Rows from block 7, named by matrix and row number. Rows with one number belong to one channel. Each number is 50 + 12 x the weight over its row's rms, rounded and kept within 0 to 99. All counts start at 0. After the name is the row's rms in percent of the matrix's.
# convs0: first width-5 conv (model.blocks.7.convs.0.weight, 160x160x5), inputs 64-95, a 5 kernel for each
# convs1: second width-5 conv (model.blocks.7.convs.1.weight, 160x160x5, transposed), outputs 64-95, a 5 kernel for each
convs0.19 096:55 52 45 54 62 57 58 57 60 50 54 58 50 60 49 61 38 40 37 38 53 61 57 42 49 63 62 66 62 59 41 38 49 59 46 33 69 64 55 49 49 54 46 43 53 51 49 41 39 45 28 66 52 65 40 61 50 35 52 50 53 38 34 24 30 55 49 55 58 33 41 49 47 58 58 81 52 48 31 36 63 42 44 39 46 54 54 57 59 60 64 31 24 44 62 49 50 61 58 54 55 30 42 31 89 55 56 54 53 51 35 43 37 46 47 61 47 44 30 35 59 57 55 45 39 55 55 57 53 59 49 32 33 25 29 46 46 44 34 58 56 56 49 48 50 52 40 45 54 46 53 50 58 49 41 33 60 42 55 64
convs1.19 099:29 22 48 38 06 53 38 46 41 43 43 48 43 60 67 31 34 27 55 37 62 67 65 92 69 50 40 61 54 58 59 68 68 60 54 40 59 53 70 57 55 53 45 54 56 46 47 58 38 35 50 60 52 44 53 50 60 64 74 45 62 65 62 66 63 66 44 67 66 36 51 32 43 68 46 56 61 66 71 65 47 50 61 51 56 68 77 76 60 49 37 38 58 57 69 48 54 49 48 56 26 54 62 64 64 60 38 47 40 37 55 53 58 42 41 54 44 52 46 60 26 45 45 57 52 42 36 51 61 68 72 76 87 52 41 50 45 38 61 60 44 43 20 34 64 48 43 50 64 63 44 38 31 51 61 65 63 43 54 59
convs0.20 099:47 66 68 49 47 55 57 62 60 63 50 44 51 54 56 47 29 49 36 38 49 51 57 58 57 51 52 45 53 56 46 52 49 82 74 61 32 64 77 06 52 56 53 58 65 44 44 44 43 43 31 56 59 39 47 00 46 40 33 72 20 35 48 57 51 54 54 32 50 58 58 61 48 52 57 50 52 74 61 56 50 38 59 67 46 48 47 49 54 55 53 54 39 56 35 53 53 51 48 54 68 38 79 63 43 47 50 53 54 50 48 39 62 48 70 28 21 45 39 14 40 65 61 58 72 21 42 68 23 67 48 37 37 43 32 50 48 50 42 52 55 52 50 54 52 50 63 49 66 61 60 60 39 43 42 55 56 61 61 61
convs1.20 084:61 60 51 66 66 62 56 54 34 36 27 36 43 38 60 34 16 38 34 46 59 52 57 45 41 50 46 32 70 48 70 51 62 74 33 42 55 28 54 13 51 36 59 63 65 67 69 56 55 52 45 52 44 58 65 28 66 44 44 71 64 48 53 61 39 74 50 57 62 59 58 46 47 41 45 49 51 45 54 55 46 45 67 55 44 45 30 37 62 59 59 45 56 45 43 45 44 47 48 48 54 81 60 60 63 44 40 41 58 61 38 40 45 51 20 36 48 57 54 40 30 53 50 40 43 46 30 31 52 47 37 49 33 50 46 32 36 48 56 42 57 46 79 52 76 34 46 55 64 52 36 50 62 49 69 51 54 52 63 43
convs0.21 098:33 32 30 40 43 40 49 43 44 47 62 64 65 58 57 54 45 57 66 62 69 58 65 52 60 51 44 47 47 55 51 56 57 44 38 43 60 59 63 44 47 58 60 58 50 52 56 47 51 54 29 49 43 74 73 51 43 32 40 44 48 38 54 82 75 58 51 35 50 63 50 56 55 47 51 38 35 17 28 47 50 39 49 48 45 50 48 49 52 52 48 41 40 43 16 65 59 55 57 70 49 21 37 26 35 50 49 51 51 47 68 67 76 73 33 54 62 55 61 50 48 47 37 50 53 36 55 63 44 36 55 51 33 53 36 50 38 36 35 44 40 46 44 42 47 50 65 55 72 57 48 74 77 77 62 77 60 56 48 40
convs1.21 102:36 56 46 39 46 43 51 49 48 35 45 39 40 45 30 41 40 44 45 59 50 37 41 38 53 55 60 74 35 43 55 49 54 39 34 54 35 65 61 73 40 35 34 36 56 43 30 19 31 51 30 41 40 49 29 39 39 53 48 65 32 38 41 56 50 76 48 50 56 37 33 41 34 23 18 48 48 58 58 59 45 58 52 59 55 30 37 44 49 35 49 50 51 59 37 55 57 32 49 62 34 33 55 38 48 46 53 44 32 27 41 41 42 37 49 42 62 46 49 39 38 55 57 66 59 49 61 59 50 53 42 50 58 52 58 29 52 41 51 37 47 67 40 33 37 42 37 26 49 40 37 80 74 60 46 53 82 84 61 51
convs0.22 104:63 55 63 43 38 54 60 60 59 65 69 57 50 43 43 47 54 38 53 30 48 50 49 49 49 54 52 51 53 61 40 55 53 46 56 45 35 35 43 59 45 52 48 48 50 49 51 51 57 53 49 63 35 44 67 40 52 53 41 33 76 69 60 64 63 55 60 50 52 59 50 50 50 43 52 57 63 50 52 43 62 57 56 62 56 54 53 56 57 58 62 46 44 45 38 54 61 59 58 56 32 51 49 58 55 53 55 58 60 56 43 37 33 44 45 44 48 43 48 56 50 38 45 45 56 43 57 59 49 60 64 56 47 46 29 45 47 42 49 40 57 54 50 54 53 54 52 58 59 57 55 49 40 34 39 57 73 31 37 33
convs1.22 105:44 40 44 52 50 67 61 46 53 49 45 47 53 45 53 25 33 52 36 57 56 54 66 61 66 41 52 35 28 32 28 41 39 55 45 68 65 69 57 45 56 43 50 49 46 46 48 50 44 52 43 39 58 42 30 34 23 25 24 38 58 36 36 42 36 50 36 34 43 61 36 55 52 39 49 45 52 63 75 80 38 38 49 46 65 42 39 53 47 60 47 42 53 56 51 43 49 46 42 40 55 58 51 49 35 66 60 36 48 60 58 75 63 42 51 48 50 51 56 37 71 75 63 52 60 67 39 42 50 50 07 44 53 48 51 61 62 51 73 63 39 58 32 60 37 44 57 43 39 57 79 92 59 51 42 52 46 68 48 64
convs0.23 102:63 41 47 36 50 57 62 57 50 45 48 46 50 59 56 41 47 45 81 86 50 42 48 56 57 51 49 57 63 61 57 51 40 53 68 56 44 48 50 22 54 54 45 44 64 57 57 50 45 36 36 42 41 25 81 59 56 55 49 32 47 60 55 40 35 43 31 52 62 58 51 55 57 49 40 44 36 74 75 43 63 52 55 44 51 55 55 50 55 55 34 40 50 69 55 62 53 51 45 55 51 47 45 39 55 59 63 58 52 54 45 49 51 37 36 38 54 42 45 39 48 41 48 48 54 60 49 51 49 17 45 46 65 35 82 58 39 37 47 75 50 50 50 56 58 58 50 43 40 37 45 44 37 46 46 55 40 39 34 32
convs1.23 099:38 61 48 61 50 60 25 76 62 51 56 50 50 82 54 56 62 51 36 21 50 60 49 53 35 37 46 39 46 63 64 37 39 50 53 27 39 38 49 46 40 47 45 53 43 36 53 41 46 56 73 61 44 51 49 24 36 59 40 55 35 38 48 42 67 52 48 40 42 40 64 81 56 49 50 49 45 44 32 45 47 64 43 38 47 58 63 43 53 43 59 70 58 45 58 49 44 47 40 69 45 57 46 64 56 48 55 38 68 47 52 32 37 33 46 49 49 46 45 73 61 58 60 61 53 69 46 22 44 31 44 54 72 58 42 60 47 58 58 66 61 46 47 44 58 58 57 63 70 38 50 51 42 45 40 45 45 48 54 66
convs0.24 097:44 50 49 55 56 54 46 50 46 46 40 41 46 50 56 46 54 62 41 50 53 49 60 56 61 52 52 54 45 46 31 36 39 49 32 27 63 56 54 63 49 57 48 70 61 51 45 42 43 50 58 68 25 36 39 55 54 49 46 40 52 75 62 57 83 38 38 36 54 52 38 43 43 47 40 28 58 70 40 54 51 58 59 53 42 52 51 48 49 54 43 54 46 36 36 49 54 54 48 58 51 55 57 53 58 54 56 52 52 53 31 35 61 57 62 28 24 37 70 69 50 46 49 46 49 23 23 14 40 59 42 52 63 66 48 41 57 68 58 43 53 57 53 54 51 52 52 45 37 46 50 52 55 44 57 55 66 58 53 51
convs1.24 099:36 68 61 57 46 70 54 33 45 51 41 53 50 59 59 56 44 49 39 47 53 53 55 44 47 56 17 48 27 46 58 46 54 71 60 45 44 59 56 31 47 36 45 50 45 51 47 56 47 57 57 38 34 35 46 53 60 56 50 54 29 34 48 47 54 39 58 55 53 48 56 41 42 39 39 66 48 47 41 48 53 54 55 51 58 32 43 46 36 61 68 60 65 54 49 54 56 69 32 50 47 63 58 44 46 63 66 35 53 61 57 73 56 73 46 40 46 49 38 41 48 41 55 58 56 32 50 70 72 40 45 31 31 59 54 51 42 42 53 40 60 49 50 60 60 56 62 44 46 54 55 52 38 35 41 45 37 38 40 32
convs0.25 101:72 50 54 53 58 52 56 56 54 57 47 50 57 65 58 36 22 37 64 48 38 47 53 56 52 49 43 38 48 53 33 52 57 46 19 71 70 37 33 52 49 53 45 33 30 40 41 43 48 50 52 65 71 37 33 43 55 51 49 51 99 77 45 52 73 69 61 67 65 60 61 56 59 53 54 56 59 45 55 49 51 56 44 41 41 53 52 60 56 54 56 46 61 71 58 47 57 57 41 39 48 48 41 59 76 47 46 48 46 49 58 59 46 63 66 63 45 42 48 57 56 44 34 37 27 50 27 22 42 48 19 28 37 61 37 44 52 65 58 54 48 51 51 47 53 39 55 64 55 56 58 54 54 60 60 37 54 43 41 41
convs1.25 108:35 34 37 35 66 47 55 37 60 45 30 49 52 67 62 73 40 49 41 49 39 59 55 62 64 73 39 40 44 51 61 60 48 51 60 39 65 55 65 62 59 47 47 62 52 39 33 59 53 52 62 41 42 29 37 39 36 40 46 46 57 46 52 54 53 30 43 63 46 45 33 34 60 28 36 43 25 40 38 50 48 47 75 37 40 50 48 46 38 56 23 49 50 45 26 59 47 35 69 67 59 43 47 43 38 65 50 63 51 48 36 28 49 50 41 67 44 36 23 46 59 62 47 36 62 53 57 43 41 43 41 41 33 38 38 31 51 42 44 52 57 53 46 59 46 48 56 50 43 39 55 54 51 49 50 54 68 65 74 52
convs0.26 097:51 50 47 47 59 62 62 57 54 58 55 44 51 47 53 56 40 43 51 74 52 52 55 52 63 52 52 58 56 67 60 55 71 57 62 56 37 41 56 77 49 47 48 46 52 40 40 44 44 44 34 28 31 42 23 77 74 63 50 41 58 53 55 52 44 68 55 30 37 49 50 62 56 51 51 71 68 46 40 30 43 45 44 51 55 46 45 43 48 51 24 44 52 54 25 67 85 71 63 55 43 50 50 52 56 45 41 43 44 47 60 57 48 41 40 52 48 52 29 51 33 42 45 62 50 22 20 30 49 51 55 50 76 69 70 55 60 53 51 45 47 47 46 47 49 52 51 53 45 22 45 53 55 52 53 51 53 51 59 45
convs1.26 108:20 34 48 53 47 58 34 38 47 31 47 55 61 54 50 69 55 47 45 47 47 50 42 34 46 78 49 35 57 65 29 23 49 52 34 53 47 60 63 48 53 49 49 46 57 42 51 60 75 54 50 44 39 38 35 21 45 46 43 31 44 40 41 57 63 47 35 36 35 19 54 60 42 39 31 60 63 69 74 55 48 47 39 47 58 46 49 53 40 46 51 52 42 32 50 37 46 54 44 27 61 51 43 37 31 54 52 51 40 45 51 46 34 64 55 66 46 48 38 58 56 55 57 59 48 62 58 44 35 44 39 60 57 67 31 52 52 69 41 42 34 44 51 45 40 69 54 61 54 57 63 55 48 46 25 46 43 40 40 52
convs0.27 100:32 55 53 59 49 46 50 56 56 55 54 52 49 50 52 66 33 62 13 46 55 55 62 61 60 50 48 45 50 49 50 72 57 50 48 39 35 61 20 41 55 50 34 41 50 45 47 53 54 54 26 50 29 33 43 26 45 56 66 60 46 38 49 44 57 39 43 59 51 62 47 54 58 57 50 50 37 22 55 58 37 52 47 41 52 57 60 57 54 54 43 61 48 63 37 54 52 59 59 53 42 42 55 54 54 52 56 51 47 51 43 63 42 48 38 40 38 71 41 60 56 32 43 68 64 28 52 58 33 39 43 53 53 61 53 59 54 53 47 51 51 54 46 51 52 42 43 45 37 45 67 49 49 54 42 58 47 51 51 49
convs1.27 091:62 60 68 58 57 65 45 44 36 44 67 45 46 42 51 46 47 55 46 28 38 35 34 25 66 68 42 48 24 32 52 55 46 57 53 32 40 49 51 53 64 61 43 63 62 46 53 45 52 36 57 62 61 54 61 63 54 38 45 38 61 53 45 51 54 47 61 42 40 68 30 34 53 66 74 42 66 50 55 52 63 74 72 44 18 52 57 50 55 69 49 53 82 60 51 49 43 52 53 54 56 35 46 55 52 67 60 37 63 29 40 52 61 53 58 52 60 53 52 48 38 50 38 49 44 71 43 36 63 41 52 50 41 37 51 30 54 63 61 38 61 44 47 77 63 65 51 25 44 47 62 66 51 61 55 32 21 36 37 51
convs0.28 101:51 59 61 50 53 46 49 49 57 53 55 50 57 53 56 56 44 71 62 54 55 53 56 50 53 50 51 54 53 44 63 49 57 36 71 54 33 26 58 35 69 54 54 61 55 49 47 42 42 40 60 65 61 66 37 63 50 34 37 23 95 77 62 66 43 48 27 49 47 75 57 52 49 51 60 59 46 66 80 50 65 50 42 46 52 55 52 51 50 54 38 12 49 52 40 63 62 44 47 39 47 24 50 42 39 47 43 51 51 55 37 49 60 48 34 26 74 40 60 79 55 62 45 44 22 76 37 52 52 46 54 41 26 53 48 45 36 47 52 53 52 52 49 50 50 51 56 40 38 52 32 44 49 65 53 68 67 70 62 58
convs1.28 102:39 41 65 72 39 59 54 60 66 81 59 58 46 37 53 46 60 58 57 49 58 49 45 51 54 40 62 27 51 37 27 35 33 41 65 50 56 60 51 69 50 38 29 41 37 53 60 68 57 51 28 36 55 50 42 61 64 45 40 45 76 59 65 44 53 59 45 55 60 63 44 49 39 41 60 40 64 58 47 65 65 61 47 59 52 40 49 50 53 39 33 52 39 39 56 57 68 52 51 53 60 56 46 42 43 58 62 36 53 26 52 59 65 54 34 31 50 41 41 57 57 44 35 51 45 47 54 53 25 47 36 64 68 52 66 54 56 56 44 61 65 59 47 60 53 49 43 72 56 31 48 67 47 40 38 57 48 56 53 52
convs0.29 093:51 53 58 53 56 59 55 58 59 52 33 32 44 48 61 36 44 54 52 60 49 48 48 50 51 56 53 46 44 48 49 55 26 84 57 68 56 43 30 50 53 55 47 54 46 55 56 54 56 64 69 58 36 32 41 28 33 42 50 46 57 57 48 50 53 68 48 45 39 39 40 43 48 52 53 57 64 58 50 21 37 53 45 39 47 50 54 54 59 61 57 24 39 48 50 48 51 58 56 59 65 48 46 43 54 52 50 53 56 49 60 58 44 58 57 51 48 32 30 53 59 54 47 39 59 65 44 41 53 43 54 37 54 63 45 53 49 50 53 39 55 57 50 47 51 40 47 52 55 57 59 59 46 55 44 45 45 50 50 89
convs1.29 101:62 40 69 75 69 55 55 71 41 39 48 27 45 39 54 40 48 45 50 53 42 45 67 76 55 52 52 31 34 35 34 41 52 62 60 42 43 66 45 59 20 48 51 58 52 38 27 55 53 51 39 43 64 71 72 38 38 50 48 52 68 56 42 46 30 42 49 47 52 32 62 44 41 53 62 40 35 31 47 51 51 42 32 49 50 57 47 45 56 55 70 69 71 61 58 57 49 53 55 63 54 48 44 52 51 62 48 55 51 51 49 45 41 38 47 51 58 43 57 53 57 63 41 37 29 45 57 48 63 60 46 40 52 52 57 64 67 65 63 53 50 51 51 45 38 50 38 46 68 55 58 46 49 49 50 49 53 38 56 45
convs0.30 100:35 65 71 56 39 58 55 56 51 52 57 43 40 50 59 66 46 54 68 40 60 56 58 55 58 55 56 59 63 60 73 31 52 48 41 40 47 76 59 50 48 55 58 51 58 61 58 60 56 54 87 46 42 76 50 61 58 39 54 55 31 36 56 55 61 49 50 39 43 61 41 46 58 57 50 29 67 78 68 32 53 56 68 67 60 60 54 55 56 52 16 26 21 01 45 63 49 53 58 49 64 51 53 52 47 48 49 58 56 59 26 30 34 46 49 39 53 59 48 36 36 40 48 55 48 65 68 60 43 37 62 34 27 41 51 44 55 61 57 46 59 56 56 51 52 51 46 61 64 53 52 48 58 58 47 32 28 43 46 38
convs1.30 102:57 72 60 56 30 41 46 54 44 38 60 48 44 37 53 34 56 65 62 56 45 38 48 65 77 60 60 54 60 56 52 69 56 37 66 45 55 69 64 47 43 59 54 58 49 35 53 55 56 61 44 50 47 36 52 35 53 50 55 68 52 52 71 43 53 30 55 53 52 40 37 40 44 41 47 14 54 52 46 40 40 40 63 70 63 45 46 48 51 83 69 76 54 49 21 55 55 59 52 55 39 46 35 50 48 40 28 44 59 63 33 68 63 51 45 31 53 59 60 48 50 58 71 66 51 47 55 74 48 24 49 33 49 52 60 71 61 49 49 55 67 56 65 56 41 61 46 46 53 42 28 34 41 68 57 58 51 59 68 73
convs0.31 097:50 59 62 48 41 55 56 48 51 59 54 48 50 36 38 77 20 50 36 49 55 54 61 56 58 63 56 55 59 64 48 72 42 65 55 30 63 62 62 72 43 42 49 57 41 46 44 54 50 44 21 61 53 73 39 40 37 47 58 94 32 42 52 57 86 59 45 57 50 55 55 57 58 60 48 66 49 51 32 58 52 48 42 46 48 57 55 52 58 59 61 33 18 24 48 55 48 57 56 53 41 37 27 41 75 55 54 52 64 53 35 27 49 58 35 65 64 34 43 50 32 48 47 69 42 55 60 49 36 67 31 70 47 87 67 49 39 56 50 62 59 58 52 55 54 43 47 48 46 38 64 51 48 46 33 39 63 52 49 47
convs1.31 097:36 47 46 47 48 44 46 68 60 63 53 70 43 50 47 63 46 56 47 48 45 37 57 57 47 54 45 53 38 67 47 54 72 68 43 12 38 37 52 37 37 40 49 54 47 56 67 64 59 60 58 38 41 57 48 49 53 49 58 43 70 54 45 47 55 81 54 64 58 82 65 66 68 55 52 51 44 58 42 42 59 41 62 41 71 73 51 63 65 53 53 56 61 59 64 53 57 61 46 63 36 52 49 65 66 48 51 39 47 22 38 38 35 28 52 58 54 37 53 45 36 56 38 55 57 52 48 52 54 36 55 65 60 57 55 67 37 29 37 54 33 61 43 56 57 78 73 42 37 65 61 49 49 49 50 48 48 43 39 62
convs0.32 104:39 45 43 50 40 59 63 62 46 45 59 61 51 54 58 62 67 39 35 63 50 51 49 50 47 56 58 61 51 52 70 78 61 71 47 53 40 53 56 30 55 57 59 54 47 40 32 37 46 56 48 65 57 72 62 71 54 52 62 53 53 43 39 46 30 57 56 56 39 29 47 47 41 37 50 41 32 34 27 30 64 67 60 64 58 51 53 52 56 53 47 44 42 38 63 53 56 63 55 54 45 49 46 42 45 45 44 51 51 45 63 52 37 50 56 57 40 51 60 67 45 45 45 58 73 35 46 54 56 56 56 52 31 50 50 52 64 55 64 62 50 51 50 47 42 33 49 43 43 40 53 53 64 55 51 40 56 67 79 76
convs1.32 117:48 46 68 61 59 37 28 46 57 52 33 33 40 42 37 20 36 49 56 52 28 36 53 38 47 65 52 34 44 32 49 49 38 60 60 67 58 65 52 50 36 30 35 47 60 32 39 60 46 45 35 29 37 56 51 57 53 48 43 62 67 55 67 61 56 42 48 60 60 53 64 67 71 66 52 26 25 45 55 51 24 42 36 41 60 50 50 34 51 48 37 31 31 44 54 43 33 37 32 32 50 34 38 44 55 54 27 36 53 48 62 63 63 59 40 50 55 45 39 30 46 66 44 60 51 44 42 58 33 26 70 52 39 33 36 31 32 34 39 48 39 52 53 51 36 51 46 59 51 43 27 35 55 47 35 52 43 46 75 48
convs0.33 096:81 56 44 55 41 48 49 52 44 46 54 56 55 45 48 77 46 51 43 28 54 48 48 56 52 44 49 57 55 45 60 69 63 56 66 54 31 23 27 49 48 49 52 51 62 50 49 62 61 61 27 40 34 47 75 41 40 33 68 70 66 67 64 49 45 39 49 46 53 54 60 65 64 47 43 45 41 41 60 57 64 87 62 52 57 49 49 51 53 46 19 39 44 54 46 50 54 49 54 50 45 47 27 46 70 53 55 50 51 57 46 39 40 69 53 74 74 51 50 46 59 57 53 57 54 34 61 59 53 66 47 49 32 43 76 63 58 49 62 62 57 52 53 54 49 51 46 58 53 59 54 34 42 53 59 41 32 56 43 64
convs1.33 091:48 52 58 63 70 48 30 50 72 47 46 45 58 59 61 28 22 40 42 26 55 59 41 38 48 44 54 63 55 53 34 49 51 48 61 64 72 48 52 63 54 31 52 37 60 25 59 51 58 62 35 58 38 42 32 56 51 47 53 58 51 41 49 47 53 53 42 45 41 46 34 40 60 45 70 43 29 29 54 57 29 28 54 80 61 44 48 50 49 51 55 43 32 35 40 42 46 40 50 80 53 48 66 53 68 56 45 54 60 30 55 48 51 49 25 34 45 47 53 35 50 53 58 42 48 55 50 33 33 37 68 48 25 55 50 50 34 45 56 45 36 59 19 34 51 24 20 53 50 72 52 50 45 46 48 32 48 62 55 49
convs0.34 106:35 36 50 53 56 62 69 61 51 53 44 48 43 47 51 40 42 50 18 03 48 48 45 43 48 55 50 48 43 43 65 55 35 57 54 67 63 34 38 42 52 38 47 59 73 55 50 52 57 50 48 52 53 67 53 39 31 38 52 54 29 33 50 58 52 68 81 73 52 63 54 58 52 55 67 62 58 51 70 82 45 53 48 41 54 56 55 52 52 49 48 47 44 05 38 55 45 57 61 57 42 41 60 48 99 51 47 46 45 48 42 47 44 21 24 52 58 62 48 42 55 27 29 50 48 72 46 49 39 37 59 60 42 65 77 44 59 49 49 51 55 55 54 50 47 42 44 43 55 59 58 58 55 47 56 19 17 36 36 24
convs1.34 112:66 36 60 61 57 52 71 53 38 38 52 68 47 43 52 50 31 36 44 47 32 37 45 46 47 56 31 52 51 57 46 37 67 35 45 41 53 56 69 62 49 54 45 57 72 57 50 50 32 25 52 33 36 42 54 52 59 45 46 49 64 60 52 48 44 42 57 62 45 43 60 48 59 39 33 35 22 33 57 30 48 34 52 58 52 38 33 48 35 53 67 75 58 56 43 55 61 42 40 35 36 44 63 59 80 46 70 73 44 40 63 62 64 59 67 29 36 49 32 69 59 63 57 69 60 43 30 22 56 62 33 46 59 36 08 52 53 47 37 64 44 49 58 49 35 30 45 49 46 58 35 16 37 46 50 35 31 40 53 63
convs0.35 101:46 68 63 56 51 43 50 55 49 54 54 55 52 54 51 52 84 52 61 39 52 39 46 55 59 60 62 53 45 51 62 59 42 49 79 72 56 32 52 59 55 57 55 39 35 52 59 49 57 55 71 42 52 44 47 29 55 86 63 61 46 48 36 56 58 52 52 55 38 40 58 49 47 50 40 35 67 70 53 40 49 39 57 52 60 55 54 56 63 59 51 44 31 28 51 36 58 56 49 41 39 46 60 61 32 59 58 54 52 49 65 52 44 64 66 70 76 44 59 71 46 38 41 47 61 58 45 65 49 61 66 58 57 47 72 55 54 63 49 44 56 53 56 53 55 52 49 42 51 55 54 66 42 48 57 45 53 27 37 57
convs1.35 102:50 69 51 65 64 78 67 44 47 51 28 47 42 45 31 54 44 56 59 57 47 47 48 33 27 56 31 33 45 42 53 33 46 58 54 53 36 41 73 47 48 59 68 55 52 56 25 35 41 44 56 28 41 38 49 37 29 49 38 37 81 58 42 56 59 51 44 60 54 47 59 54 47 57 65 51 44 31 54 50 52 43 67 53 32 54 46 69 42 41 37 45 43 66 75 45 53 60 42 36 72 46 40 57 63 50 50 52 42 56 44 44 39 33 67 54 38 48 55 43 64 53 58 26 31 57 65 70 49 44 49 51 29 37 44 51 46 48 72 28 33 63 42 52 63 44 48 43 54 21 46 52 34 56 60 69 41 60 60 70
convs0.36 096:60 41 73 59 43 48 48 52 56 56 55 57 59 61 51 46 61 37 34 68 51 52 57 50 44 53 48 46 51 44 42 38 68 58 58 56 50 50 36 53 55 48 50 56 58 57 45 49 45 38 71 84 46 38 28 31 36 49 73 74 00 47 58 50 50 45 41 44 54 57 54 50 53 49 49 74 59 49 59 61 62 60 51 61 48 51 52 53 51 53 45 62 47 43 44 55 55 42 55 38 57 36 31 38 63 53 51 51 56 52 47 41 41 32 33 42 38 59 33 43 46 47 52 49 43 59 71 25 21 49 28 81 60 20 48 57 49 47 52 54 55 50 53 52 51 57 62 59 57 41 66 60 45 48 40 37 63 40 53 51
convs1.36 096:64 69 75 53 59 44 41 71 59 60 28 34 60 57 43 56 39 34 29 36 60 52 31 46 17 41 49 52 49 54 25 39 57 76 81 58 41 43 55 55 77 59 44 42 50 55 34 40 31 24 56 36 56 24 51 60 33 43 44 50 47 64 40 43 29 46 51 40 33 54 38 43 40 43 27 12 22 47 51 50 58 44 60 57 56 50 54 48 48 65 48 44 54 50 47 77 58 38 66 83 51 64 65 53 60 70 59 48 50 37 63 60 54 54 52 42 63 68 63 59 48 56 59 64 49 75 48 75 66 71 60 46 47 67 54 47 74 48 58 50 43 66 42 36 42 52 47 56 51 55 66 53 47 56 52 20 49 37 41 55
convs0.37 098:39 38 48 46 48 50 41 42 51 41 59 60 56 50 47 48 53 50 70 51 49 51 48 51 53 43 50 52 52 51 39 34 11 58 20 39 30 45 38 44 46 42 43 67 62 62 63 57 56 46 53 44 54 54 58 28 61 47 66 74 50 39 36 83 74 44 44 56 56 58 49 48 47 57 57 30 61 60 40 21 40 28 39 38 45 60 56 59 61 58 29 43 32 37 35 52 49 42 43 44 43 68 77 54 30 52 51 54 57 59 36 67 42 25 49 45 72 69 51 54 35 53 56 63 61 51 33 55 50 30 77 67 53 42 36 36 51 56 35 19 52 53 56 53 54 29 41 53 60 53 42 41 43 48 72 63 55 43 33 36
convs1.37 095:66 49 58 44 45 66 51 65 59 47 43 40 43 49 52 68 48 46 48 50 68 59 51 72 76 55 56 63 64 57 84 89 75 78 65 34 40 54 57 59 72 41 42 51 46 41 30 27 33 49 48 38 41 40 32 59 44 47 38 55 48 67 54 62 43 45 57 46 59 57 53 54 40 47 58 49 47 51 52 40 57 55 51 52 55 76 68 67 57 51 46 40 74 58 52 58 67 45 57 62 33 32 49 59 53 68 49 65 51 75 42 65 57 50 43 21 23 54 40 56 31 41 40 39 49 61 57 55 61 54 54 41 46 37 23 66 64 58 48 52 74 55 42 58 56 34 55 43 47 44 58 65 62 58 45 57 39 50 43 34
convs0.38 095:52 33 50 49 60 51 50 47 53 68 55 47 50 40 30 72 45 77 40 35 45 53 55 49 55 54 64 54 50 44 51 57 43 28 21 56 60 60 59 22 38 54 49 44 41 63 54 63 48 58 54 52 50 52 61 36 44 54 53 51 69 55 49 53 44 52 71 73 57 64 64 58 53 43 41 70 27 37 34 58 55 64 64 62 43 50 49 49 46 53 54 52 62 45 58 45 52 53 49 55 62 30 34 59 51 47 48 49 54 57 38 42 36 59 45 45 56 42 56 31 53 51 45 50 40 40 51 41 62 19 52 59 41 53 66 59 71 58 42 44 48 52 52 54 50 50 54 54 43 47 52 42 44 51 54 26 62 35 55 72
convs1.38 090:47 48 42 43 40 41 47 49 44 51 60 59 59 43 49 67 65 41 53 34 66 64 72 55 60 55 68 50 52 62 30 48 47 36 41 46 47 49 52 61 72 40 30 46 43 41 54 56 53 61 38 45 50 67 73 43 73 73 75 61 70 50 62 43 51 43 35 54 42 50 53 46 60 47 52 53 43 29 29 65 48 53 40 28 36 59 60 49 44 45 62 53 35 28 41 66 46 39 33 37 58 66 49 64 59 54 50 43 23 38 31 38 61 50 83 52 61 46 55 58 85 70 49 42 39 60 56 58 50 34 53 59 55 52 38 54 45 46 42 58 39 33 54 28 31 63 46 74 64 60 57 58 46 43 71 52 57 70 58 34
convs0.39 102:69 71 44 39 41 50 51 49 46 40 57 52 61 58 51 48 70 40 42 53 52 51 56 47 48 54 49 50 50 52 65 43 30 60 56 38 53 54 15 08 47 40 39 53 62 53 56 52 46 44 66 57 51 43 41 46 56 60 55 41 55 50 36 53 60 65 46 31 47 48 56 57 51 41 46 60 58 57 47 56 56 46 41 38 44 57 48 51 53 55 59 35 26 33 43 43 54 49 49 50 50 42 75 71 62 46 49 51 52 51 55 34 17 29 30 62 57 46 51 36 35 45 69 61 61 46 37 44 49 66 47 41 36 44 46 23 31 52 45 49 54 50 52 53 56 39 44 49 58 53 54 56 57 55 60 30 64 49 43 59
convs1.39 104:48 55 53 53 45 57 44 57 44 38 55 28 41 41 56 45 56 67 65 65 50 45 63 59 52 52 51 63 49 57 42 44 14 45 40 65 62 67 78 49 54 71 52 52 53 68 47 51 38 42 43 22 41 55 59 48 52 54 62 60 45 51 72 65 48 55 45 48 53 42 39 43 40 44 44 64 60 53 48 32 33 36 52 60 69 42 44 56 51 58 45 48 25 30 43 57 55 51 35 53 51 30 50 37 49 59 56 45 47 33 55 55 46 57 50 38 42 49 45 58 63 56 57 63 65 44 53 92 69 34 67 61 61 58 57 65 62 33 40 66 58 32 45 68 57 60 81 41 40 30 51 41 55 57 70 53 45 32 54 45
convs0.40 098:57 64 44 53 53 50 48 54 52 51 50 52 50 52 54 61 63 41 49 20 56 51 51 47 48 49 62 62 60 58 68 91 77 60 51 49 36 31 34 48 58 59 48 53 54 59 52 52 46 47 37 46 38 49 35 58 56 52 50 48 57 51 67 87 65 29 46 47 48 51 50 54 51 55 43 36 69 72 50 62 43 50 46 49 56 54 56 48 56 60 55 48 35 40 50 48 47 54 48 45 42 62 40 49 66 58 56 50 50 50 60 42 55 50 35 71 71 69 35 41 49 44 41 47 37 30 45 36 49 53 47 41 50 74 61 41 47 56 66 69 58 57 53 50 49 55 37 37 48 40 49 58 57 49 50 59 55 52 49 51
convs1.40 095:46 47 57 47 67 37 37 58 63 57 64 50 56 60 49 45 64 57 62 77 61 47 58 51 56 57 67 37 39 51 51 44 50 51 34 34 50 63 71 63 57 62 45 50 64 37 59 48 61 63 52 51 57 43 56 69 52 62 51 47 42 48 55 71 55 50 47 50 39 57 64 38 48 38 41 69 57 62 51 50 54 53 75 44 25 48 56 73 56 44 39 53 69 48 45 45 49 42 55 42 36 47 51 40 46 58 44 57 47 38 26 43 36 63 55 65 12 38 70 47 64 46 44 34 12 57 62 65 70 64 43 63 58 56 57 51 55 53 25 38 39 56 49 35 32 60 42 49 49 61 58 64 48 52 49 41 48 72 48 55